config = dict(
    arch='convnext',
    model='self-supervised image encoder',
    dataset='larger renderings of crowded toy scenes',
    train_examples=45211,
    image_size=48,
    crop_scale_min=0.2,
    horizontal_flip=True,
    color_jitter=0.4,
    cutout=0.4,
    method='barlow_twins',
    isotropic=True,
    norm='layernorm',
    activation='quick_gelu',
    mlp_ratio=4,
    inner_norm=False,
    patch_size=[4, 4],
    conv_stem=True,
    layers=12,
    width=160,
    kernel_size=7,
    projector_hidden=512,
    projector_out=512,
    projector_hidden_layers=2,
    init='torch_default',
    residual_init='none',
    optimizer='muon',
    muon_scale='original',
    lr=0.03,
    momentum=0.95,
    nesterov=True,
    orthogonalizer='newton_schulz_5',
    adamw_lr_other_params=0.00097,
    steps=6200,
    batch_size=128,
    epochs=17.6,
    lr_schedule='cosine',
    final_lr_fraction=0.01,
    warmup_steps=1240,
    weight_decay=0.02,
    adamw_weight_decay_other_params=0,
)
Rows from block 5 of a small self-supervised image encoder, named by matrix and row number. Rows with one number belong to one neuron. Each number is 50 + 12 x the weight over its row's rms, rounded and kept within 0 to 99. All counts start at 0. After the name is the row's rms in percent of the matrix's.
Before each neuron's rows are labels from the 100 images, of 14976, where the neuron reaches its highest value: "top examples" is what is common among them. Only what is clearly more common there than usual is listed. The data: larger renderings of crowded toy scenes. In brackets: how many of the 100.
# fc1: MLP up (model.blocks.5.mlp.fc1.weight, 640x160), inputs 0-159
# fc2: MLP down (model.blocks.5.mlp.fc2.weight, 160x640, transposed), outputs 0-159

top examples: count: six (42)
fc1.317 078:61 54 52 58 76 38 61 40 57 63 46 57 42 31 76 74 46 45 23 52 35 45 43 72 39 42 35 56 58 69 59 35 42 63 57 64 52 41 50 53 54 61 70 76 75 39 43 41 35 44 48 60 45 60 54 35 59 61 69 77 54 64 32 44 53 43 35 48 43 56 37 55 43 49 42 20 60 41 57 44 45 57 43 42 54 62 62 60 57 63 39 59 70 37 35 33 51 38 56 50 46 36 62 69 39 56 56 32 42 54 47 29 26 71 31 53 57 48 66 61 31 43 31 48 57 61 32 52 47 54 42 53 45 48 46 49 56 38 41 38 66 61 28 33 59 49 53 51 63 45 46 61 59 48 52 70 44 34 50 40
fc2.317 069:68 52 29 47 58 44 45 31 60 32 51 46 75 58 41 41 46 63 39 54 30 68 43 55 30 63 64 56 58 32 46 62 40 35 58 37 66 38 47 41 60 43 55 40 25 32 47 63 42 39 77 44 27 29 66 53 53 64 42 44 42 57 61 58 59 27 62 52 47 56 52 39 43 44 33 30 51 60 67 51 63 41 38 43 69 65 45 45 31 34 57 63 48 37 69 54 59 50 60 50 58 50 44 57 43 53 72 36 58 39 58 56 44 32 61 43 50 43 71 70 59 46 54 45 72 38 47 37 41 70 56 47 48 78 58 57 52 54 58 55 42 39 38 72 50 57 59 48 49 24 58 66 61 36 28 48 46 62 56 39

top examples: count: two (40)
fc1.608 074:58 56 55 46 49 41 57 56 40 32 61 50 58 41 62 47 50 35 44 53 33 59 61 64 35 32 77 50 39 41 12 35 60 53 38 57 76 62 54 52 42 40 51 53 64 39 49 67 34 23 55 50 26 35 45 28 50 30 43 64 29 50 50 56 58 67 32 70 45 56 27 45 46 49 58 66 43 50 61 59 44 66 73 50 51 50 46 66 46 43 55 50 67 40 39 51 29 31 43 79 45 58 60 68 36 65 51 63 36 44 60 45 47 59 55 50 64 40 61 57 66 46 45 44 49 42 35 45 52 46 47 51 47 51 46 48 61 51 32 57 39 59 44 34 53 45 55 52 44 52 80 32 67 59 55 60 63 49 58 79
fc2.608 072:46 42 46 40 48 46 33 88 30 37 50 53 54 67 36 45 44 53 54 38 30 35 71 31 43 65 60 34 62 54 60 32 48 51 70 36 47 61 45 55 58 62 46 81 50 48 46 55 66 47 61 38 28 54 45 47 46 27 63 56 45 55 43 53 55 38 62 38 27 44 56 35 72 34 50 30 53 43 55 55 32 72 54 39 37 54 46 48 28 36 46 62 43 50 73 40 53 76 46 65 64 41 40 53 22 44 75 50 74 52 42 26 59 55 49 60 46 57 53 48 63 43 50 50 64 44 56 49 66 39 50 70 44 44 62 48 53 36 46 46 44 59 42 42 60 51 43 50 59 36 51 41 52 44 28 51 65 58 68 35

top examples: count: two (53)
fc1.411 059:48 41 39 44 36 70 66 50 35 16 47 43 54 56 61 54 50 55 59 65 42 44 68 52 18 35 59 37 57 47 25 78 52 63 48 53 47 37 53 63 29 42 47 67 63 56 46 46 47 45 39 50 48 08 37 61 62 54 41 76 65 41 50 37 61 47 34 37 51 47 25 44 38 48 41 50 58 47 66 47 58 42 60 59 48 54 42 55 67 46 60 52 52 64 41 65 49 71 60 54 51 70 55 58 29 42 33 64 45 39 56 38 57 46 50 52 61 27 50 45 53 45 50 52 58 45 79 40 61 32 51 41 45 45 48 57 49 46 30 56 43 63 39 53 51 55 46 67 44 69 57 71 59 51 44 38 56 41 70 78
fc2.411 063:57 67 58 45 55 47 38 72 54 38 61 56 44 54 57 58 56 69 46 52 37 46 49 41 57 50 54 44 48 60 54 50 58 76 39 55 60 41 32 46 52 39 59 36 36 40 39 43 48 51 41 60 50 34 32 55 49 75 59 42 59 72 59 42 41 38 98 69 48 56 56 36 47 75 48 48 64 54 70 63 59 68 48 58 34 58 50 53 56 34 24 53 42 54 45 30 49 43 61 35 41 50 56 64 29 31 53 45 57 57 41 47 42 40 29 62 33 75 53 47 68 61 63 31 62 48 42 45 70 44 33 46 59 44 62 43 60 45 52 28 46 50 37 54 63 30 45 48 62 60 52 58 29 36 30 49 30 50 67 50

top examples: arch (30)
fc1.447 060:54 49 45 62 51 57 36 52 49 61 46 46 55 68 49 32 47 42 57 78 69 47 37 51 57 52 38 51 45 61 39 60 46 59 41 46 37 36 72 45 46 41 56 29 34 41 44 44 49 72 52 67 39 51 49 47 52 13 59 46 65 55 59 22 66 53 65 23 33 39 70 41 30 52 57 48 48 32 39 55 49 62 42 52 54 68 54 48 59 30 51 56 62 49 61 53 75 40 71 54 49 34 47 27 64 61 39 54 41 41 56 64 63 50 37 34 40 73 35 59 39 64 69 44 51 40 43 32 45 63 43 53 57 58 67 35 48 48 53 38 58 70 33 79 60 44 48 62 43 36 54 47 42 66 55 61 48 30 56 35
fc2.447 056:47 64 65 62 55 39 39 41 60 66 48 29 50 43 64 54 49 42 37 69 39 66 39 60 47 16 48 46 44 62 25 55 59 48 41 58 60 48 72 34 63 40 67 59 40 39 50 49 40 60 50 63 53 37 43 72 36 64 47 47 63 44 50 29 82 53 41 63 44 45 58 24 37 26 66 60 52 72 58 50 48 66 53 70 60 55 54 47 50 39 41 49 57 67 37 60 56 32 59 63 54 58 49 67 69 47 49 43 28 69 41 49 40 35 35 38 36 51 54 51 44 37 60 54 53 61 15 51 65 36 45 38 59 46 41 65 52 58 26 44 38 41 54 41 48 51 40 49 37 35 47 52 60 51 66 52 44 51 49 74

top examples: tree (29)
fc1.326 051:72 51 58 75 56 40 37 50 67 42 49 36 72 71 57 50 39 31 49 59 57 39 47 27 53 48 54 65 62 40 32 27 47 67 46 80 59 62 37 52 34 47 74 47 44 64 50 71 44 53 50 67 56 50 52 71 51 52 53 42 48 50 46 45 49 53 30 61 49 50 38 36 65 36 57 46 51 50 50 50 56 61 49 57 72 46 59 71 64 50 45 46 35 47 52 47 24 67 49 67 58 52 40 35 25 67 34 60 31 54 59 54 33 58 38 54 62 63 48 37 65 44 56 59 39 55 43 56 48 33 49 28 20 59 45 41 49 52 19 29 44 61 42 43 48 64 29 50 54 62 51 29 49 38 49 46 66 48 57 63
fc2.326 057:65 57 49 43 57 55 75 51 52 45 63 47 48 58 56 62 58 36 60 46 40 57 61 44 39 83 64 66 63 50 57 66 47 59 51 39 74 63 45 56 51 54 79 45 21 62 46 34 30 52 56 66 43 44 45 42 53 55 39 37 50 68 48 38 51 43 72 60 18 39 51 49 44 57 36 42 35 63 79 40 67 65 37 51 49 44 53 48 64 48 54 71 46 55 47 55 45 68 51 60 44 56 38 63 25 44 60 63 64 45 65 40 31 48 34 55 48 60 37 46 58 40 45 40 39 53 49 52 46 40 39 62 45 58 44 66 40 48 44 35 30 47 67 80 72 49 50 56 35 36 63 55 49 72 39 29 57 42 45 60

top examples: arch (30)
fc1.560 040:67 51 60 28 41 57 53 48 54 58 60 32 48 43 55 50 35 51 43 69 66 38 50 41 48 44 62 48 65 57 32 41 55 68 49 37 42 55 34 63 45 43 44 58 57 58 57 64 57 79 55 57 54 42 59 53 60 32 59 59 54 49 45 51 45 62 46 62 46 54 22 58 57 37 47 49 34 60 52 42 39 45 44 71 25 43 46 57 45 31 35 61 76 70 56 57 36 55 68 61 48 67 58 60 22 42 56 65 40 63 56 34 66 52 34 34 56 40 89 52 34 56 29 23 65 47 45 47 57 51 43 73 44 40 61 57 44 27 32 53 53 58 62 43 36 59 38 44 54 60 35 33 52 32 65 63 46 54 46 53
fc2.560 047:42 36 45 44 32 47 57 58 49 54 48 70 55 30 44 55 66 78 50 55 53 52 28 54 50 56 53 46 55 58 38 60 50 79 77 61 57 44 62 57 46 62 65 40 44 54 40 54 31 41 45 49 35 48 65 61 55 44 52 47 40 61 70 62 29 49 43 56 38 49 53 34 47 24 64 41 52 45 64 38 45 70 52 52 43 49 50 50 53 32 48 64 65 52 52 40 49 43 43 57 19 51 38 30 06 54 59 66 56 40 40 35 63 52 61 50 35 42 62 50 82 54 43 42 70 47 41 57 38 46 50 25 48 39 80 46 54 52 33 41 52 57 31 68 77 37 46 63 58 47 54 45 40 48 41 43 54 46 46 44

top examples: count: six (40)
fc1.100 106:67 50 49 56 46 55 37 58 67 61 36 34 51 65 28 55 37 47 77 53 55 51 70 46 40 44 56 30 32 40 73 52 48 57 38 37 47 33 59 42 47 42 44 32 50 51 45 47 48 62 50 56 40 65 48 46 43 62 72 50 53 66 71 62 83 47 46 34 50 42 49 45 36 47 61 40 55 30 50 69 52 54 55 27 54 56 70 47 45 50 48 37 56 33 48 21 65 53 50 56 33 50 41 60 50 39 51 41 63 26 48 51 56 44 75 56 50 45 78 59 46 48 56 52 52 34 32 35 27 36 41 50 49 57 34 42 45 57 57 52 75 42 55 80 53 57 58 54 41 47 59 38 64 55 82 55 44 65 32 35
fc2.100 092:47 40 53 77 54 49 27 41 66 56 37 50 33 75 73 44 63 42 17 49 56 53 61 60 65 63 38 52 45 54 35 54 61 48 72 66 55 22 49 43 45 60 44 65 48 49 44 45 21 58 47 63 46 45 43 57 54 62 55 72 38 56 53 64 65 47 72 43 54 40 42 51 59 35 57 51 54 58 41 55 48 27 44 54 66 52 61 34 65 50 60 56 58 42 38 40 39 50 40 42 22 56 41 32 26 41 54 27 42 37 69 57 60 51 49 18 81 47 32 49 49 41 58 52 33 65 41 49 46 45 54 74 55 44 41 49 54 47 39 50 43 43 53 46 56 55 39 51 50 46 62 41 58 65 73 59 46 35 43 64

top examples: lamp (30)
fc1.423 127:46 53 62 64 69 61 45 61 61 53 52 70 44 43 69 46 38 35 66 40 62 66 45 49 62 48 52 59 40 49 44 59 39 57 25 70 49 32 54 61 35 54 51 63 46 49 68 66 62 37 41 33 24 36 43 52 43 41 69 57 52 36 56 51 39 43 47 44 59 61 31 61 55 60 50 62 50 47 46 28 72 34 39 63 76 42 57 52 55 36 68 58 61 37 46 58 45 65 19 46 56 41 46 38 59 59 40 57 52 23 34 43 55 61 43 51 61 63 63 27 51 40 41 45 42 61 61 49 44 53 51 46 35 66 45 43 47 53 78 56 38 27 71 28 56 38 66 46 43 46 42 43 28 72 58 71 36 50 44 45
fc2.423 129:24 38 42 56 54 33 32 58 57 57 59 43 26 43 60 55 57 47 41 46 55 58 34 58 47 43 33 55 64 33 49 41 54 44 42 54 52 44 49 41 53 69 56 28 41 28 40 49 50 63 65 72 83 50 64 39 43 48 67 54 50 59 51 47 69 76 45 48 41 35 58 59 51 41 48 53 83 46 25 37 67 58 47 59 58 53 56 36 37 34 45 51 45 47 53 49 58 48 38 26 48 56 70 65 50 38 47 52 71 61 59 44 62 54 65 38 50 40 55 43 35 38 27 72 53 65 49 37 49 51 31 55 48 61 64 50 59 59 32 39 52 28 79 51 51 51 36 49 56 50 40 73 42 43 60 69 27 48 37 61

top examples: house (31)
fc1.168 225:41 50 55 58 55 54 64 34 67 43 64 36 62 48 69 66 32 49 53 46 39 40 59 51 34 76 45 59 37 38 35 50 54 63 40 47 68 53 46 36 48 48 59 80 38 46 47 60 27 67 55 58 38 69 49 53 29 55 30 19 37 32 49 40 72 64 49 37 58 72 55 41 48 68 73 50 29 60 40 39 53 57 72 36 33 47 46 45 38 62 50 59 58 39 55 52 43 50 49 53 65 42 33 45 46 49 37 58 61 40 50 38 69 44 57 46 57 31 40 38 50 63 62 54 50 42 63 41 66 55 45 40 40 61 37 25 38 37 51 63 39 69 48 62 83 63 47 48 64 58 42 51 64 50 57 42 40 48 34 50
fc2.168 261:57 49 50 29 37 33 49 78 52 70 70 76 47 34 55 44 50 45 66 50 27 52 51 50 60 44 50 51 49 47 43 58 44 53 29 74 68 56 37 37 39 54 25 32 74 38 38 60 41 63 44 24 31 34 26 44 47 46 44 46 47 47 40 60 55 55 38 47 38 58 35 59 56 36 60 40 51 32 69 64 38 50 36 58 62 53 55 49 55 54 43 67 59 72 48 64 39 52 60 54 22 47 38 51 49 72 60 54 45 61 45 64 77 60 42 51 45 48 59 72 54 63 43 61 49 51 58 59 53 24 58 44 58 48 58 53 61 40 46 29 62 48 68 46 33 24 52 54 59 53 62 42 52 45 58 56 41 60 36 34

top examples: count: six (40)
fc1.50 029:28 64 49 66 53 64 55 59 61 50 58 40 47 57 48 46 41 45 25 52 47 64 64 39 35 38 74 55 38 48 58 50 54 83 45 47 53 63 72 38 38 23 56 38 42 58 46 68 41 68 46 40 36 55 50 55 69 61 57 50 65 69 47 46 43 61 54 46 35 53 66 36 43 45 32 31 57 43 58 38 44 32 34 55 33 44 71 42 63 49 39 38 66 38 72 51 42 30 69 15 40 59 41 50 62 27 47 76 47 52 65 49 34 49 58 43 52 52 41 43 44 65 44 35 19 62 50 47 64 66 55 51 41 64 42 46 61 37 59 48 65 39 44 71 54 53 46 64 51 38 54 41 55 62 55 50 48 46 56 52
fc2.50 042:36 37 36 39 29 41 35 59 46 56 54 48 62 67 55 71 50 61 59 57 52 65 61 42 46 66 70 54 54 61 40 61 60 21 37 43 52 69 39 35 53 39 53 66 35 59 44 43 35 66 46 63 69 50 49 59 42 53 60 47 58 45 68 34 55 34 39 49 52 60 49 50 54 43 49 56 70 43 59 53 38 63 62 52 53 28 48 45 54 52 59 42 51 69 52 47 41 53 51 46 41 28 50 60 44 53 38 58 40 48 43 24 27 30 41 65 53 58 46 79 54 76 36 48 65 78 42 56 46 45 27 51 24 67 27 39 31 52 39 40 58 53 61 66 53 46 40 57 54 28 30 34 60 48 58 38 46 55 50 27

top examples: count: six (40)
fc1.556 044:73 48 37 51 43 47 26 44 42 90 56 61 58 70 37 46 33 33 47 56 48 46 48 48 56 34 57 46 61 52 68 38 60 70 57 34 55 30 52 43 37 57 48 58 30 44 49 36 59 80 39 55 52 30 51 41 45 40 75 48 46 46 52 45 49 54 63 56 35 39 67 36 53 39 51 57 55 60 33 38 60 45 48 55 57 47 38 62 44 40 56 37 47 45 53 32 37 55 44 59 55 41 57 47 39 57 46 57 42 51 68 59 59 51 23 58 60 58 72 38 64 67 48 33 49 59 53 65 38 57 45 41 28 35 42 55 45 51 45 38 65 32 54 83 68 55 28 52 58 32 51 69 46 57 56 22 72 61 61 52
fc2.556 044:58 63 57 43 46 53 37 48 57 42 69 56 34 69 42 52 52 41 52 63 46 48 54 53 40 68 50 55 46 42 64 46 57 47 33 58 67 59 70 40 60 42 50 50 58 54 49 74 38 73 41 48 44 49 43 56 57 46 45 50 51 68 64 21 60 63 50 54 69 54 53 45 73 52 38 44 43 64 78 48 61 41 62 49 50 40 53 46 45 57 44 64 26 57 46 61 41 41 16 41 32 58 21 37 27 50 42 38 62 61 53 60 28 59 52 33 37 57 63 51 39 73 49 66 59 53 26 69 37 55 29 63 50 42 26 48 52 55 29 50 38 33 45 53 53 40 35 54 33 36 60 47 71 58 59 62 55 33 55 70

top examples: count: two (40)
fc1.331 043:66 35 47 39 27 69 50 58 60 57 55 57 48 58 44 40 70 29 36 56 46 76 48 42 62 61 52 61 84 61 45 59 61 63 46 50 37 47 65 55 63 56 38 31 71 32 56 50 56 42 57 51 35 69 63 55 46 68 45 37 58 40 48 52 31 49 49 77 50 56 21 47 45 62 52 34 64 54 54 52 38 53 49 65 24 63 39 59 58 40 71 50 40 51 55 69 46 59 58 27 71 54 39 48 34 42 59 59 45 31 45 71 59 45 26 64 56 20 51 61 44 57 53 40 52 39 59 38 52 41 42 30 38 33 38 58 39 55 40 43 38 69 47 60 44 54 59 48 43 69 60 58 43 43 37 34 44 53 49 49
fc2.331 047:61 39 65 54 29 38 41 51 38 37 54 49 27 59 52 52 50 35 53 55 32 44 52 63 43 49 32 60 57 47 46 60 50 66 48 25 39 44 47 39 52 34 72 77 64 46 46 49 59 65 88 54 49 39 56 51 48 44 51 38 63 46 57 60 57 48 58 57 61 53 47 49 46 92 56 51 46 65 77 47 54 63 43 65 28 57 48 27 61 51 39 56 41 51 34 42 63 46 43 64 27 46 51 37 44 43 52 51 47 63 47 41 58 37 54 53 67 52 58 41 64 44 74 51 53 76 63 56 40 29 63 51 40 45 77 45 46 57 52 33 47 32 53 50 71 59 18 54 40 58 56 38 68 48 49 33 58 47 54 50

top examples: count: six (44); umbrella (30)
fc1.506 053:48 49 34 30 42 50 52 53 59 51 62 70 89 24 55 57 51 30 51 48 53 48 68 52 56 56 57 49 79 44 39 44 41 59 50 50 46 62 49 58 56 42 21 47 65 67 37 52 45 64 72 63 60 24 61 56 38 75 67 43 52 45 61 60 38 23 51 48 47 41 54 51 49 37 47 60 58 54 47 48 53 54 61 60 34 60 54 48 44 61 34 46 70 39 54 47 34 34 47 51 39 48 62 58 41 33 46 50 32 31 54 61 40 64 54 46 53 60 62 43 48 61 40 38 24 50 28 66 52 35 32 48 54 42 55 35 64 23 57 49 44 56 50 80 58 49 46 31 67 40 36 65 42 51 60 62 60 37 60 49
fc2.506 056:35 36 38 65 46 36 59 51 66 45 51 45 40 61 47 50 68 43 47 74 44 46 36 42 81 55 36 62 42 38 53 51 52 66 40 48 76 78 58 54 42 60 54 37 67 45 45 52 42 46 54 53 69 55 70 70 51 09 70 55 55 51 62 68 47 45 47 33 44 61 52 32 44 38 57 48 60 49 55 50 46 41 54 56 34 57 42 39 42 66 67 58 50 58 51 56 37 46 65 57 55 55 40 45 48 59 74 36 30 71 37 28 40 43 49 36 58 62 57 42 53 50 40 46 52 51 56 48 49 43 38 58 37 32 62 47 47 57 52 50 87 32 65 34 53 43 70 62 46 42 19 43 33 43 49 50 57 29 47 57

top examples: hammer (30)
fc1.290 053:45 49 31 49 35 57 45 28 51 63 61 50 62 53 61 48 52 56 50 66 38 62 40 61 53 46 36 61 44 62 31 19 52 60 74 51 51 58 50 62 44 59 69 42 41 51 42 36 60 36 51 52 48 39 57 51 60 62 64 42 36 70 38 55 56 58 74 32 59 41 33 45 46 41 49 71 53 33 43 57 61 37 46 60 48 71 39 41 32 70 55 34 37 65 47 70 52 53 31 42 50 53 68 66 44 58 36 49 55 54 60 34 37 44 28 46 50 48 40 38 55 64 51 22 79 44 41 53 29 46 37 48 29 60 69 37 57 42 43 54 60 63 28 69 56 52 49 32 58 59 39 81 49 47 52 74 48 43 48 57
fc2.290 055:42 47 69 36 46 36 37 41 45 58 56 51 24 38 46 49 61 48 21 67 39 30 42 34 43 63 36 53 34 40 67 35 49 50 39 55 52 49 41 43 55 53 44 68 62 39 44 40 53 45 47 62 58 57 69 63 46 44 48 48 48 56 56 53 32 44 41 36 59 66 42 28 58 43 59 64 71 55 56 66 72 77 80 43 53 59 56 60 26 38 29 40 66 51 45 50 47 48 44 56 49 53 28 45 60 34 76 55 46 58 51 38 55 30 42 55 50 54 40 52 42 51 53 40 59 62 35 48 58 33 27 53 42 44 67 63 66 51 54 48 52 33 66 21 41 45 43 68 34 76 44 48 51 64 54 52 53 70 39 67

top examples: tree (31)
fc1.607 164:65 39 45 59 35 42 54 56 51 33 41 48 41 48 62 49 38 59 33 57 40 49 41 55 35 72 65 70 59 46 43 54 58 60 28 49 69 48 59 37 49 45 44 52 65 51 33 60 51 46 48 53 53 27 44 48 46 53 46 54 61 66 42 20 57 41 41 50 61 53 56 50 37 30 60 54 41 72 53 51 58 47 49 59 57 45 43 44 78 45 55 44 49 38 71 67 57 67 44 61 50 65 50 62 51 51 45 57 61 54 49 44 13 69 44 58 37 51 67 53 50 30 31 22 42 66 50 44 53 63 30 42 33 48 54 43 25 44 64 43 31 76 41 61 26 58 64 51 41 63 61 35 59 45 38 38 66 72 53 77
fc2.607 168:64 64 68 57 65 56 62 54 44 49 57 46 52 51 41 77 61 68 31 59 47 48 69 10 48 56 65 36 57 40 40 44 44 65 60 40 43 35 62 29 43 63 39 49 39 46 41 73 31 55 50 78 56 42 44 44 18 69 47 55 54 54 60 39 59 48 62 46 53 73 61 40 49 47 68 19 37 36 53 57 52 35 55 50 47 58 58 66 63 52 67 33 48 52 47 54 52 44 63 48 62 56 65 53 42 70 41 73 36 66 47 41 31 46 51 46 43 42 54 25 35 44 49 68 48 42 54 43 61 52 66 42 58 41 40 39 42 56 21 58 42 55 68 31 51 48 55 60 53 36 55 42 45 52 41 51 44 55 41 68

top examples: tree (29)
fc1.403 128:42 87 53 65 49 40 46 52 45 36 49 42 46 64 56 38 43 43 25 78 25 51 35 58 47 49 57 39 31 43 23 45 50 61 61 31 44 71 66 34 55 56 49 40 38 62 37 53 38 69 19 54 54 58 56 39 54 57 64 37 56 47 52 21 50 57 51 29 39 57 74 48 40 33 54 43 39 39 52 69 72 44 55 65 54 44 61 46 49 37 44 55 61 47 50 52 61 56 60 36 51 55 61 39 38 77 46 56 43 40 24 54 44 58 36 52 36 68 52 52 45 57 40 53 70 46 31 57 57 68 52 48 49 66 42 49 50 49 51 41 73 68 56 58 59 61 61 48 48 67 44 44 54 58 50 60 40 22 49 52
fc2.403 121:75 52 24 69 57 54 34 50 53 51 47 35 39 61 63 66 55 59 27 59 61 65 46 53 68 40 57 54 55 50 41 53 59 41 20 28 51 55 53 41 55 56 46 45 44 46 59 41 17 54 62 66 41 40 45 58 56 60 44 35 44 48 54 34 67 52 65 69 72 53 57 72 55 34 37 40 45 45 56 18 64 47 32 51 54 68 57 44 63 44 50 41 56 64 43 54 55 21 51 39 60 45 52 72 29 42 46 49 46 53 45 36 39 40 53 61 39 53 53 62 41 72 48 64 53 64 29 53 77 47 50 44 42 53 45 52 37 60 35 69 52 42 61 53 41 50 66 53 38 32 62 51 47 74 28 35 52 64 51 63

top examples: ice cream (30)
fc1.12 058:38 56 46 48 42 43 61 64 43 50 28 61 49 69 61 68 68 56 37 56 54 61 50 65 52 32 33 60 39 54 55 45 36 58 32 34 46 15 46 41 16 46 62 53 72 48 58 57 59 45 59 40 28 43 58 48 39 54 44 53 50 58 51 50 60 47 43 52 24 26 58 55 68 40 45 59 47 73 28 60 70 42 70 47 75 52 59 44 49 39 51 42 59 50 51 38 51 50 40 50 32 49 40 46 78 58 46 54 56 35 45 57 50 49 58 58 59 50 72 37 55 58 38 79 44 69 17 51 55 62 34 49 52 37 47 36 47 51 37 50 42 44 60 55 47 54 62 42 76 60 43 45 56 71 71 58 46 42 36 47
fc2.12 059:52 63 37 38 53 55 38 35 77 48 61 53 58 78 42 57 38 59 31 52 61 48 63 56 21 64 43 73 47 44 72 36 54 68 52 63 48 32 48 40 54 60 23 62 57 56 58 44 43 51 31 26 51 34 65 40 44 82 41 55 60 56 53 37 64 50 59 36 64 63 42 45 52 36 32 42 52 40 33 58 50 25 55 50 63 28 71 52 52 42 28 41 64 56 62 68 48 58 28 57 33 38 55 49 63 37 40 30 39 43 51 47 49 37 28 55 43 52 45 56 60 70 48 44 50 54 29 57 60 52 42 59 26 54 62 58 67 54 61 53 49 43 66 39 49 53 64 55 54 59 37 53 56 53 58 44 46 60 41 62

top examples: hammer (29)
fc1.365 063:53 49 56 51 40 34 45 53 64 65 49 26 54 47 35 50 42 55 53 37 43 38 67 77 65 42 37 57 58 63 42 62 46 57 32 45 38 56 34 52 54 48 49 48 50 60 55 42 59 46 54 40 39 78 40 35 67 57 47 52 54 27 26 61 73 36 43 74 68 54 53 46 43 65 57 62 60 26 39 55 27 52 32 51 59 52 41 70 56 51 34 56 41 74 53 58 70 62 38 49 54 65 60 22 47 17 41 53 52 41 76 34 46 60 58 64 78 49 56 41 39 38 29 60 45 68 33 40 51 49 40 54 40 26 51 53 54 46 59 45 42 54 51 59 27 59 64 48 60 57 49 53 44 65 45 39 46 57 52 56
fc2.365 062:47 59 46 45 45 52 46 49 58 50 26 58 42 57 49 38 35 68 37 23 51 37 62 57 62 48 70 43 63 44 38 62 40 71 73 24 52 45 40 58 62 57 39 34 40 53 40 51 45 36 56 58 57 62 21 55 44 54 38 63 56 74 53 41 38 49 45 59 51 46 40 61 40 89 55 29 53 64 57 41 37 63 54 65 42 67 70 49 47 48 42 55 42 46 49 61 71 39 27 48 51 49 66 53 32 47 34 37 66 65 42 32 49 45 52 54 75 63 62 48 44 31 69 47 41 43 36 49 38 53 59 47 45 22 65 69 30 43 51 34 63 48 47 41 73 66 47 55 60 60 49 46 53 45 51 41 35 47 41 36